{
  "encoder_arch": "convnext",
  "model": "model that predicts nearness at each pixel",
  "dataset": "rendered scenes of toy objects such as cars, trees, mugs and chairs",
  "train_examples": 48750,
  "image_size": 64,
  "crop_scale_min": 1,
  "horizontal_flip": false,
  "color_jitter": 0.1,
  "encoder_isotropic": true,
  "encoder_norm": "layernorm",
  "encoder_activation": "reglu",
  "encoder_dropout": 0.05,
  "encoder_inner_norm": false,
  "encoder_moe": "top_k",
  "encoder_drop_path": 0.1,
  "encoder_num_experts": 32,
  "encoder_moe_every": 1,
  "encoder_expert_mlp_ratio": 0.5,
  "encoder_experts_per_token": 2,
  "encoder_shared_expert": true,
  "encoder_patch_size": [8, 8],
  "encoder_conv_stem": false,
  "encoder_layers": 10,
  "encoder_width": 128,
  "encoder_kernel_size": 7,
  "decoder_norm": "batchnorm",
  "decoder_activation": "leaky_relu",
  "decoder_widths": [32, 32, 64, 128],
  "decoder_blocks_per_level": 2,
  "decoder_block": "sep",
  "decoder_attention": false,
  "decoder_upsampling": "nearest_conv",
  "loss": "l1",
  "targets": "nearness",
  "residual_init": "scaled_by_depth",
  "optimizer": "adamw",
  "lr": 0.0015,
  "beta1": 0.9,
  "beta2": 0.999,
  "eps": 1e-10,
  "ema_decay": 0.999,
  "steps": 19500,
  "batch_size": 128,
  "epochs": 51.2,
  "lr_schedule": "wsd_sqrt",
  "decay_fraction": 0.3,
  "final_lr_fraction": 0.1,
  "warmup_steps": 1950,
  "weight_decay": 0.3
}
Rows from block 4 of the encoder of a small model that predicts nearness at each pixel, named by matrix and row number. Rows with one number within an expert belong to one neuron, the router's apart. Each number is 50 + 15 x the weight over its row's rms, rounded and kept within 0 to 99. All counts start at 0.
Before each expert's rows are labels from the 100 images, of 14976, where the router gives the expert most weight on average: "top examples" is what is common among them. Only what is clearly more common there than usual is listed. The data: rendered scenes of toy objects such as cars, trees, mugs and chairs. In brackets: how many of the 100.
# router: router (encoder.blocks.4.mlp.router.weight, 32x128), inputs 64-127
# gate: expert gate (encoder.blocks.4.mlp.gate, 32x64x128), inputs 64-127
# up: expert up (encoder.blocks.4.mlp.up, 32x64x128), inputs 64-127
# down: expert down (encoder.blocks.4.mlp.down, 32x128x64, transposed), outputs 64-127

# expert 31
top examples: purple object (40); pink object (37); its colour: pink (27)
router.31:45 64 61 63 70 52 55 48 55 42 37 55 51 44 70 63 61 42 41 50 68 00 91 39 52 55 43 59 50 39 64 42 54 37 57 45 51 52 56 63 45 73 75 66 50 47 58 74 42 77 33 52 48 56 66 51 59 68 37 44 71 56 55 38
gate.0:55 41 58 69 48 49 55 25 37 49 63 45 73 26 70 58 37 59 50 85 61 31 57 47 47 40 86 49 38 48 55 62 42 49 42 60 44 34 38 72 32 76 63 79 39 47 62 57 47 71 50 43 54 51 64 38 54 23 30 49 48 47 37 25
up.0:58 57 21 31 52 58 67 65 64 42 52 56 54 58 49 71 48 64 42 48 77 51 19 34 47 65 22 71 52 35 58 53 40 53 20 53 47 45 77 34 55 50 30 48 13 55 43 47 51 50 70 37 37 70 52 65 37 34 64 34 61 50 64 71
down.0:28 74 58 36 56 43 77 26 24 64 82 58 71 51 36 48 59 66 43 45 47 13 62 50 57 58 58 94 44 34 55 41 39 57 45 29 45 63 58 51 36 67 17 37 32 44 67 69 45 34 40 31 45 53 81 67 62 43 44 62 54 27 61 57
gate.1:79 64 73 36 68 24 43 53 52 46 18 63 68 56 72 38 58 58 54 49 64 42 54 20 47 43 21 60 65 59 21 56 49 15 66 38 57 48 49 27 61 42 73 60 64 55 31 34 76 63 59 58 49 71 44 50 37 67 46 77 46 50 74 23
up.1:41 16 45 55 34 74 48 51 50 41 45 22 42 26 47 51 55 64 48 70 30 60 39 50 39 53 65 28 42 51 77 29 31 77 44 78 44 49 53 65 57 57 33 55 37 74 54 68 38 30 59 40 33 52 44 41 43 68 61 15 36 58 08 86
down.1:51 58 78 52 66 71 39 23 28 41 51 36 75 72 40 56 59 68 61 37 33 57 61 45 39 56 29 40 67 67 60 48 31 55 59 73 48 48 49 37 55 45 34 37 48 57 36 43 41 06 65 42 60 40 60 65 72 43 38 55 46 50 72 67
gate.2:66 51 58 38 77 46 74 35 57 42 37 48 51 38 32 37 48 48 34 43 66 60 44 06 67 72 40 48 61 43 36 64 60 53 21 41 57 52 69 51 50 67 51 57 58 59 34 45 70 49 62 56 60 71 47 27 58 79 32 33 61 33 65 61
up.2:68 63 41 61 65 47 43 49 38 46 57 44 71 54 58 52 50 56 38 59 53 52 58 32 58 75 33 51 75 61 35 64 55 57 16 39 48 58 40 55 49 30 49 51 48 22 31 57 51 61 38 55 58 62 81 44 77 52 45 52 56 26 59 60
down.2:45 53 43 56 50 32 61 65 61 23 53 72 23 44 36 54 30 42 53 43 42 41 46 59 63 48 29 39 72 40 43 79 57 56 59 53 23 48 38 29 66 21 84 80 33 52 42 54 50 82 42 34 37 54 68 35 33 66 78 71 38 42 35 34

# expert 22
top examples: count: one (86)
router.22:40 31 49 27 43 57 59 63 72 38 41 57 32 67 63 51 36 79 32 62 49 48 37 62 56 71 30 36 35 42 60 42 48 57 47 55 65 20 61 61 59 28 45 68 48 51 47 32 68 71 29 70 53 56 38 53 32 56 27 45 42 36 82 48
gate.0:15 45 46 45 53 60 72 61 54 75 64 45 50 78 42 60 37 61 48 31 58 31 43 54 69 42 70 28 47 79 45 86 60 51 55 46 49 41 65 50 30 63 77 28 24 62 37 79 57 16 66 52 50 46 65 69 35 38 05 40 77 42 54 45
up.0:78 60 37 39 52 38 37 43 33 31 51 39 56 66 62 34 53 39 89 65 26 68 39 34 34 43 60 62 61 37 57 34 58 48 42 75 52 46 36 55 51 61 53 63 64 20 62 52 37 65 57 53 53 47 60 34 72 58 36 48 25 57 22 26
down.0:45 37 48 43 43 53 53 26 58 12 43 70 53 56 63 47 50 34 21 73 58 62 39 49 74 49 32 56 62 49 37 59 41 27 32 53 59 34 74 61 40 39 46 66 90 53 41 50 68 41 68 48 52 57 47 56 32 31 51 54 37 38 84 51
gate.1:26 23 36 42 31 68 56 53 54 24 40 56 54 55 69 58 57 65 65 89 57 45 45 81 50 31 58 48 60 42 49 80 72 59 75 54 54 52 50 27 33 50 47 62 57 36 30 60 49 57 49 51 49 39 33 44 26 59 48 44 47 40 43 83
up.1:44 23 56 63 46 28 60 50 75 45 40 47 54 69 60 46 68 52 39 72 46 55 38 66 71 69 53 37 61 36 69 65 74 53 51 54 73 50 52 56 50 51 80 44 51 54 46 48 65 65 33 75 43 70 37 53 16 45 42 28 31 61 51 54
down.1:41 44 61 40 63 47 58 64 42 49 55 48 40 39 92 41 70 46 69 57 29 55 31 63 45 19 42 48 45 59 57 57 24 39 54 42 63 70 52 54 20 56 62 09 53 49 79 76 47 54 23 50 47 43 36 46 44 75 52 34 37 59 36 53
gate.2:54 66 31 50 41 38 57 36 37 31 42 51 70 58 64 73 35 35 57 66 25 37 63 21 63 62 81 71 24 54 41 54 51 09 55 51 39 74 65 45 44 83 69 34 56 64 38 64 46 18 77 38 36 35 70 43 50 71 66 54 53 61 36 31
up.2:45 53 38 30 41 32 20 48 83 64 47 49 41 36 55 46 76 51 39 66 60 48 54 62 47 35 51 31 46 42 33 33 36 60 60 44 25 44 67 62 69 24 98 70 28 59 46 55 69 48 31 57 69 55 49 57 60 60 57 46 34 71 32 62
down.2:69 38 17 39 38 49 15 55 40 48 35 49 73 14 56 49 23 57 52 44 69 49 35 56 65 41 49 62 35 34 64 37 67 74 67 62 42 55 62 33 47 82 38 68 59 46 20 06 63 55 30 58 58 49 69 54 74 55 41 48 51 43 53 05

# expert 15
top examples: count: one (87)
router.15:51 53 70 73 47 68 27 61 35 62 46 45 57 78 34 30 19 60 48 41 45 54 54 37 36 43 42 43 53 24 54 53 41 52 23 31 44 40 30 43 28 50 45 58 44 55 61 21 71 61 53 69 29 48 59 27 77 63 54 50 62 27 54 66
gate.1:58 26 73 38 51 49 37 30 59 72 57 36 71 55 55 35 19 59 53 42 64 43 37 46 47 12 70 54 56 20 48 60 46 55 63 41 52 56 33 70 40 65 43 38 43 34 61 64 49 50 49 45 40 56 26 32 61 59 45 39 62 37 20 34
up.1:54 63 48 74 37 38 35 40 61 36 28 51 54 56 34 63 63 42 52 10 43 55 73 46 43 50 50 52 56 51 55 88 46 34 53 45 36 51 72 64 64 48 40 61 52 57 71 31 48 46 54 46 58 52 27 78 49 44 47 43 49 39 61 50
down.1:19 68 43 56 58 33 62 58 47 37 59 44 29 41 48 91 33 38 38 47 48 42 33 49 59 38 47 30 60 28 86 43 56 51 42 33 43 46 54 43 54 60 38 68 46 46 24 60 53 76 75 54 66 43 50 26 69 60 55 70 43 07 48 60
gate.2:68 59 42 63 57 52 41 82 48 56 51 69 61 40 66 54 49 47 52 57 40 50 65 48 27 51 39 78 75 34 62 53 55 27 60 29 65 24 20 57 53 58 46 61 47 40 83 20 80 49 67 64 41 23 59 25 35 45 41 49 31 33 67 71
up.2:45 39 25 35 52 52 40 52 41 40 36 41 66 19 43 56 65 20 64 43 22 66 42 62 56 52 53 54 18 57 39 56 70 46 48 47 72 32 35 57 73 61 54 55 41 59 49 67 70 49 73 61 32 43 67 48 35 62 60 51 32 53 60 53
down.2:48 40 37 53 30 53 38 53 72 59 33 35 71 26 51 57 55 58 46 40 57 62 28 54 54 64 44 15 54 31 52 50 49 59 43 58 46 81 52 60 63 64 26 46 23 34 68 39 67 49 33 45 40 58 80 37 41 44 35 37 47 22 33 57
gate.3:44 47 34 32 62 49 36 43 73 53 57 57 62 68 71 47 49 21 62 53 30 45 44 79 57 31 61 62 26 63 56 29 53 52 57 54 32 48 47 62 38 96 44 45 27 43 50 40 47 43 53 25 66 48 63 72 60 33 32 67 39 49 59 44
up.3:66 41 53 66 47 56 66 63 47 28 38 43 32 20 27 59 64 73 38 53 60 60 43 24 68 70 53 41 58 55 43 66 56 52 49 50 56 35 36 43 46 21 44 56 60 69 32 48 50 56 52 84 35 57 11 53 37 60 55 38 53 48 55 44
down.3:60 45 39 61 41 58 52 37 56 19 75 68 71 30 39 45 54 62 59 78 38 59 63 69 49 23 61 54 42 52 32 41 65 40 41 32 26 50 52 57 46 74 56 50 61 13 55 74 28 63 35 10 41 30 53 50 35 38 33 50 53 75 48 35

# expert 5
top examples: count: one (66)
router.5:54 55 51 36 53 53 36 75 52 43 67 56 65 32 55 67 65 52 79 64 31 27 56 43 42 65 50 45 50 48 68 68 57 48 44 50 54 53 37 45 40 40 52 47 68 17 63 46 33 65 42 35 55 40 67 71 48 22 45 55 61 39 31 45
gate.1:53 44 47 47 35 49 46 74 44 20 89 62 49 58 25 41 47 36 74 14 52 49 37 57 29 75 38 68 50 44 43 43 18 39 69 41 65 54 65 40 39 54 81 41 64 32 51 42 32 71 38 42 54 41 47 62 45 22 45 24 42 39 33 44
up.1:41 24 44 53 78 26 60 58 55 72 62 68 41 57 52 66 38 64 56 43 55 47 99 32 42 62 53 47 51 68 56 78 46 46 57 68 14 43 52 64 44 13 37 57 38 26 48 59 63 52 46 47 38 37 73 56 52 39 58 31 66 42 52 58
down.1:27 51 62 62 40 39 58 70 35 46 63 25 51 48 40 62 36 38 40 54 49 59 37 46 39 59 47 46 74 68 63 18 23 43 43 58 42 27 62 35 48 68 23 54 28 46 53 42 38 58 80 35 37 60 61 53 34 44 61 55 71 48 68 32
gate.2:59 42 50 46 41 67 26 50 48 32 43 76 36 64 45 25 52 52 60 42 38 34 72 40 33 47 62 47 34 46 46 83 50 64 32 54 33 18 41 33 49 72 77 74 47 57 38 58 79 60 59 85 56 52 49 31 52 61 18 35 39 65 37 50
up.2:41 74 61 52 67 27 63 49 63 68 35 41 56 41 48 70 51 52 48 56 47 69 28 55 53 52 39 45 45 65 55 19 54 41 73 46 81 61 75 52 49 36 23 39 63 47 53 26 50 38 41 27 51 74 48 72 48 56 83 61 58 30 71 57
down.2:54 54 73 30 75 27 16 51 46 55 25 51 39 61 62 47 47 65 55 40 74 19 64 48 14 53 49 63 47 34 45 47 60 71 59 51 66 57 52 43 51 58 37 72 34 42 55 64 47 25 34 74 58 68 15 49 47 19 61 43 39 45 50 33
gate.3:68 42 56 41 50 55 42 77 58 58 53 41 65 36 57 64 45 58 74 66 33 20 54 47 55 43 62 47 48 63 66 81 45 68 48 62 61 51 29 56 50 60 38 50 72 43 52 46 58 48 56 34 44 41 47 78 51 35 41 64 85 52 61 42
up.3:49 48 47 56 33 36 31 50 56 30 54 68 55 49 40 39 46 56 32 38 62 77 23 74 56 49 47 71 44 52 45 24 54 38 66 57 55 38 55 26 45 48 67 34 48 57 44 53 69 49 43 83 50 57 15 36 26 47 71 50 16 70 53 68
down.3:39 48 43 42 23 45 56 93 18 53 63 16 62 46 47 50 40 47 45 46 42 47 54 50 53 40 45 74 60 48 67 21 43 26 47 68 33 31 44 53 52 56 27 62 29 46 21 54 28 36 70 36 53 12 55 30 65 67 53 51 63 47 56 16

# expert 12
top examples: count: three (65)
router.12:07 74 49 36 45 56 56 51 47 54 34 39 63 49 40 53 55 31 56 54 26 51 45 50 21 55 42 51 77 39 32 68 33 50 67 63 56 46 53 67 75 57 67 67 71 74 48 51 31 51 42 72 54 49 89 62 32 74 37 58 64 28 54 34
gate.0:69 50 40 61 63 73 07 57 54 51 37 37 37 38 52 51 72 52 66 44 60 30 15 79 25 70 33 37 65 57 47 69 59 41 40 63 55 56 50 57 59 39 54 30 21 31 57 68 23 60 44 39 38 61 50 52 35 61 45 56 38 29 44 77
up.0:66 57 38 44 70 55 38 53 47 59 52 39 52 36 49 35 77 42 45 43 44 20 22 64 21 40 42 55 75 57 32 64 45 40 63 70 51 52 51 36 72 34 54 36 48 61 60 60 43 25 23 78 28 77 61 72 29 50 46 46 41 28 37 57
down.0:26 59 56 50 59 56 59 66 32 57 65 37 27 65 36 62 19 43 48 51 37 69 40 56 46 58 49 52 84 38 45 44 65 61 32 45 58 41 42 61 57 55 35 54 33 43 16 58 17 87 55 48 58 04 60 43 43 46 50 70 44 34 31 35
gate.1:52 35 50 37 66 72 77 24 63 51 24 49 38 57 50 37 62 39 52 42 28 54 35 36 36 93 57 50 51 47 50 69 51 46 38 57 66 67 50 56 54 67 50 53 65 84 48 39 61 52 84 68 51 48 42 48 62 74 22 77 36 41 37 16
up.1:48 53 46 39 60 44 46 39 48 48 49 58 17 52 20 40 36 38 59 28 78 47 54 42 54 61 54 74 37 63 39 41 67 55 47 61 43 49 62 45 51 71 16 39 40 55 30 52 51 55 70 39 38 66 64 40 65 62 52 73 62 58 53 47
down.1:51 20 80 35 57 89 56 28 47 64 54 34 58 67 44 61 36 43 48 99 38 47 77 27 36 73 52 47 66 62 45 55 30 62 67 68 44 47 57 45 58 39 39 38 35 52 49 41 34 66 59 18 78 31 52 37 54 41 22 43 35 57 61 63
gate.2:30 62 54 42 53 35 38 74 36 80 55 46 71 50 53 77 73 24 28 50 34 66 24 73 64 34 45 30 58 43 29 58 69 49 61 28 54 46 55 66 42 57 37 57 66 48 31 30 56 62 51 63 43 30 62 56 46 53 36 49 63 43 59 55
up.2:30 61 49 46 39 22 38 63 44 47 56 55 73 36 71 73 56 52 21 55 51 65 39 45 81 43 56 43 55 64 33 63 41 15 69 59 61 51 39 63 56 53 50 58 46 55 30 17 49 47 38 58 55 12 51 57 41 63 58 54 75 46 57 39
down.2:59 40 60 39 53 63 61 43 39 44 56 72 56 68 58 54 78 51 43 56 47 66 43 58 53 40 51 46 38 76 00 61 62 38 54 78 36 61 45 52 42 63 36 74 67 36 75 59 42 76 48 52 22 59 24 67 36 26 42 46 54 37 47 40

# expert 17
top examples: count: one (95)
router.17:64 62 63 41 52 57 38 38 59 31 45 41 62 82 45 50 41 64 38 42 52 57 54 66 55 74 27 56 47 33 76 47 52 64 19 26 43 37 81 42 42 52 34 44 17 51 48 16 70 65 46 55 29 70 28 34 30 56 40 38 45 42 64 49
gate.0:61 48 49 54 65 53 35 47 57 18 79 25 71 43 28 37 51 66 65 20 43 66 72 62 71 53 57 69 52 47 62 23 72 56 54 24 71 57 58 50 35 66 39 23 54 38 47 51 44 60 54 48 45 63 33 22 58 33 33 52 48 49 69 84
up.0:57 45 61 57 63 34 52 58 41 33 29 59 32 40 47 75 52 40 53 58 53 38 54 36 29 60 68 41 23 45 42 42 59 60 56 48 30 55 18 30 59 66 44 38 71 39 54 58 56 59 58 34 00 55 19 77 63 25 37 44 69 79 55 67
down.0:55 62 40 37 29 45 59 54 30 51 60 61 64 50 51 57 25 68 31 45 33 65 48 32 68 39 79 22 49 44 42 40 44 46 44 49 43 60 37 73 44 64 48 63 72 35 42 43 42 62 83 37 32 25 48 38 56 62 43 88 58 35 33 53
gate.1:60 84 46 62 54 66 39 45 71 54 71 26 74 40 72 60 67 34 33 47 44 42 63 68 69 66 54 54 50 30 50 59 49 60 47 39 61 45 72 74 46 28 43 58 47 73 62 44 36 58 39 56 49 49 26 34 35 45 40 57 37 57 66 68
up.1:28 52 51 53 52 36 48 48 43 68 69 26 65 61 43 22 52 75 27 50 33 69 29 66 36 30 41 56 84 55 40 71 47 53 53 70 65 44 61 58 30 49 20 56 33 44 52 39 37 65 44 59 56 42 42 33 41 68 42 48 47 27 26 40
down.1:42 32 76 45 63 45 88 41 56 27 40 53 13 41 63 68 29 73 49 48 68 58 57 64 60 58 45 35 56 50 78 50 45 45 42 28 38 35 60 31 36 32 48 51 40 47 56 54 57 49 37 77 55 84 67 44 31 57 41 52 35 55 49 44
gate.2:84 16 61 67 52 75 36 51 40 60 35 56 39 63 76 50 63 50 37 92 44 29 34 49 56 59 43 62 40 55 55 47 41 72 45 60 42 38 60 56 49 34 50 27 44 47 51 36 54 69 21 51 36 60 62 53 35 47 57 44 36 52 49 67
up.2:25 56 31 32 79 32 68 58 63 41 53 51 68 55 30 59 28 36 48 35 35 72 44 75 51 44 63 62 62 56 49 64 39 40 36 65 70 58 44 36 56 72 41 73 54 38 50 45 36 29 65 72 73 55 22 43 81 47 42 53 36 63 52 27
down.2:60 69 84 65 25 43 69 39 51 38 61 49 32 35 62 52 27 45 42 55 65 47 48 40 64 75 68 55 38 54 57 48 37 58 35 35 53 61 60 26 45 45 54 39 56 42 25 76 62 34 64 65 74 30 52 46 66 40 65 75 45 51 33 17

# expert 2
top examples: count: one (91)
router.2:66 64 62 40 35 71 67 52 55 24 52 53 65 67 25 18 61 77 45 47 41 33 49 55 35 62 74 40 67 39 83 42 33 54 43 15 50 52 57 46 49 77 42 64 42 66 51 34 82 50 54 58 44 54 19 62 18 39 50 44 34 46 67 45
gate.0:52 47 79 66 48 28 63 40 24 62 59 54 45 44 68 50 44 52 63 30 64 50 42 51 39 50 58 53 36 69 39 31 74 65 46 07 45 65 47 35 61 37 67 63 75 57 27 32 45 41 44 57 61 36 62 66 71 85 60 41 59 36 66 73
up.0:63 46 50 32 65 58 69 76 67 35 28 57 57 53 28 67 62 51 52 59 67 28 29 61 61 40 46 37 76 43 46 39 20 28 44 82 44 47 66 72 51 73 12 35 40 38 61 61 50 69 40 34 44 52 41 23 45 25 47 51 34 80 41 25
down.0:57 65 73 46 59 44 60 68 44 48 45 47 52 49 46 73 43 24 70 52 46 76 48 32 59 79 42 44 30 49 80 57 63 08 56 24 46 61 45 63 49 61 26 28 54 32 53 69 66 55 62 56 51 34 49 48 77 50 47 59 26 67 71 32
gate.1:42 41 58 45 51 46 82 58 82 62 56 50 60 72 55 55 33 60 42 35 64 71 72 39 18 53 52 61 68 23 63 53 48 57 58 49 31 72 72 45 66 24 36 51 34 34 40 63 31 39 83 34 31 60 30 55 56 40 34 43 45 45 53 32
up.1:48 43 52 44 38 45 56 25 32 60 70 67 21 66 39 37 54 62 64 47 61 16 41 44 62 50 73 95 46 72 52 78 59 43 51 21 44 71 55 41 56 40 42 43 43 59 45 51 34 40 36 69 64 28 53 83 47 35 50 31 37 61 63 88
down.1:57 70 38 59 54 40 38 57 62 33 42 63 44 45 49 48 34 56 50 19 39 64 53 75 51 53 38 37 65 22 67 58 72 58 49 56 60 49 63 43 66 44 61 28 70 33 66 29 69 31 32 57 29 53 39 37 62 69 81 58 60 50 62 73
gate.2:51 52 51 20 57 69 02 54 29 62 80 32 78 39 55 45 67 18 60 62 35 56 45 40 51 59 52 44 53 31 35 43 47 33 40 45 56 38 36 69 61 57 53 42 41 74 60 63 60 68 38 78 42 41 42 33 81 41 47 56 81 62 35 38
up.2:52 41 16 50 63 55 42 49 61 34 47 35 73 91 40 53 61 58 55 66 62 51 55 48 39 49 52 61 37 52 30 60 49 39 34 46 47 47 55 27 48 30 47 71 59 47 56 51 47 52 65 34 55 14 55 71 49 97 50 63 23 46 55 47
down.2:79 50 41 26 75 23 40 46 43 58 44 44 67 57 33 18 43 55 49 20 54 51 59 42 42 51 41 71 57 32 42 44 18 68 64 66 61 48 58 38 23 37 41 45 40 40 57 35 48 29 27 33 50 79 68 75 50 58 74 55 39 61 75 41

# expert 21
top examples: count: one (95)
router.21:21 48 58 50 47 53 44 30 71 32 45 51 50 87 46 42 33 71 47 52 42 34 50 67 57 61 36 40 51 45 70 55 54 58 24 31 50 56 65 67 22 42 41 52 36 55 45 13 82 67 30 66 26 56 31 54 38 49 56 54 48 26 72 49
gate.1:66 19 75 71 62 35 34 39 23 51 71 37 47 35 90 64 40 69 68 28 38 37 46 37 24 49 45 65 53 46 51 48 51 26 54 49 63 34 57 28 66 56 32 62 41 15 35 52 59 30 54 65 57 55 65 38 59 63 62 60 50 49 50 27
up.1:40 18 67 84 49 35 31 49 25 47 68 36 52 44 67 60 36 63 71 49 26 51 65 43 32 48 33 70 42 60 53 51 41 29 53 37 63 42 66 29 57 38 40 51 49 19 28 56 56 35 36 68 56 51 77 46 66 61 58 61 48 53 50 50
down.1:41 50 72 50 62 55 33 45 12 52 27 52 69 52 47 50 54 18 30 66 25 41 62 36 48 41 32 32 66 83 39 61 47 28 61 68 58 69 51 48 66 56 45 46 60 44 53 64 54 48 25 62 41 57 51 45 66 52 19 09 35 49 40 69
gate.2:57 52 41 65 52 47 29 73 45 39 79 52 54 52 56 53 27 55 65 45 70 48 57 31 33 18 71 47 41 58 00 33 65 64 53 39 48 51 64 38 48 68 53 62 56 59 51 42 35 40 84 43 70 42 55 52 66 71 62 74 76 32 51 41
up.2:60 54 67 58 36 29 32 62 29 46 62 50 53 45 30 20 68 46 71 33 57 40 39 40 69 55 20 52 68 54 64 57 55 46 40 52 40 46 32 58 42 54 14 55 57 53 66 45 54 49 41 41 31 49 72 39 58 64 50 61 57 37 43 47
down.2:35 41 32 43 35 32 35 57 23 41 33 53 50 44 50 42 38 49 41 46 58 96 62 35 51 28 63 48 65 30 56 30 53 54 34 57 68 31 51 73 68 63 46 54 63 39 56 36 56 40 41 74 41 63 39 35 52 72 54 58 39 52 66 68
gate.3:25 70 24 29 53 50 90 50 65 76 54 60 45 26 55 57 47 48 60 52 37 61 33 10 84 38 69 78 32 51 36 60 55 58 82 54 61 63 38 46 62 26 65 67 47 41 64 54 35 63 58 44 53 48 76 35 56 59 39 41 34 58 38 39
up.3:40 52 23 34 45 28 60 46 42 64 52 56 44 47 55 66 46 37 57 68 34 49 23 57 65 54 49 61 40 39 57 81 83 44 59 47 37 74 58 52 29 14 52 53 31 36 38 47 50 74 61 38 48 23 50 59 60 70 40 60 49 28 36 30
down.3:51 39 45 64 45 22 33 55 59 45 34 36 32 68 24 50 62 49 38 44 51 66 75 43 65 51 51 93 61 39 22 28 40 57 79 30 47 37 18 65 49 37 50 79 28 52 60 47 38 50 39 52 41 44 50 36 32 27 48 19 29 66 84 51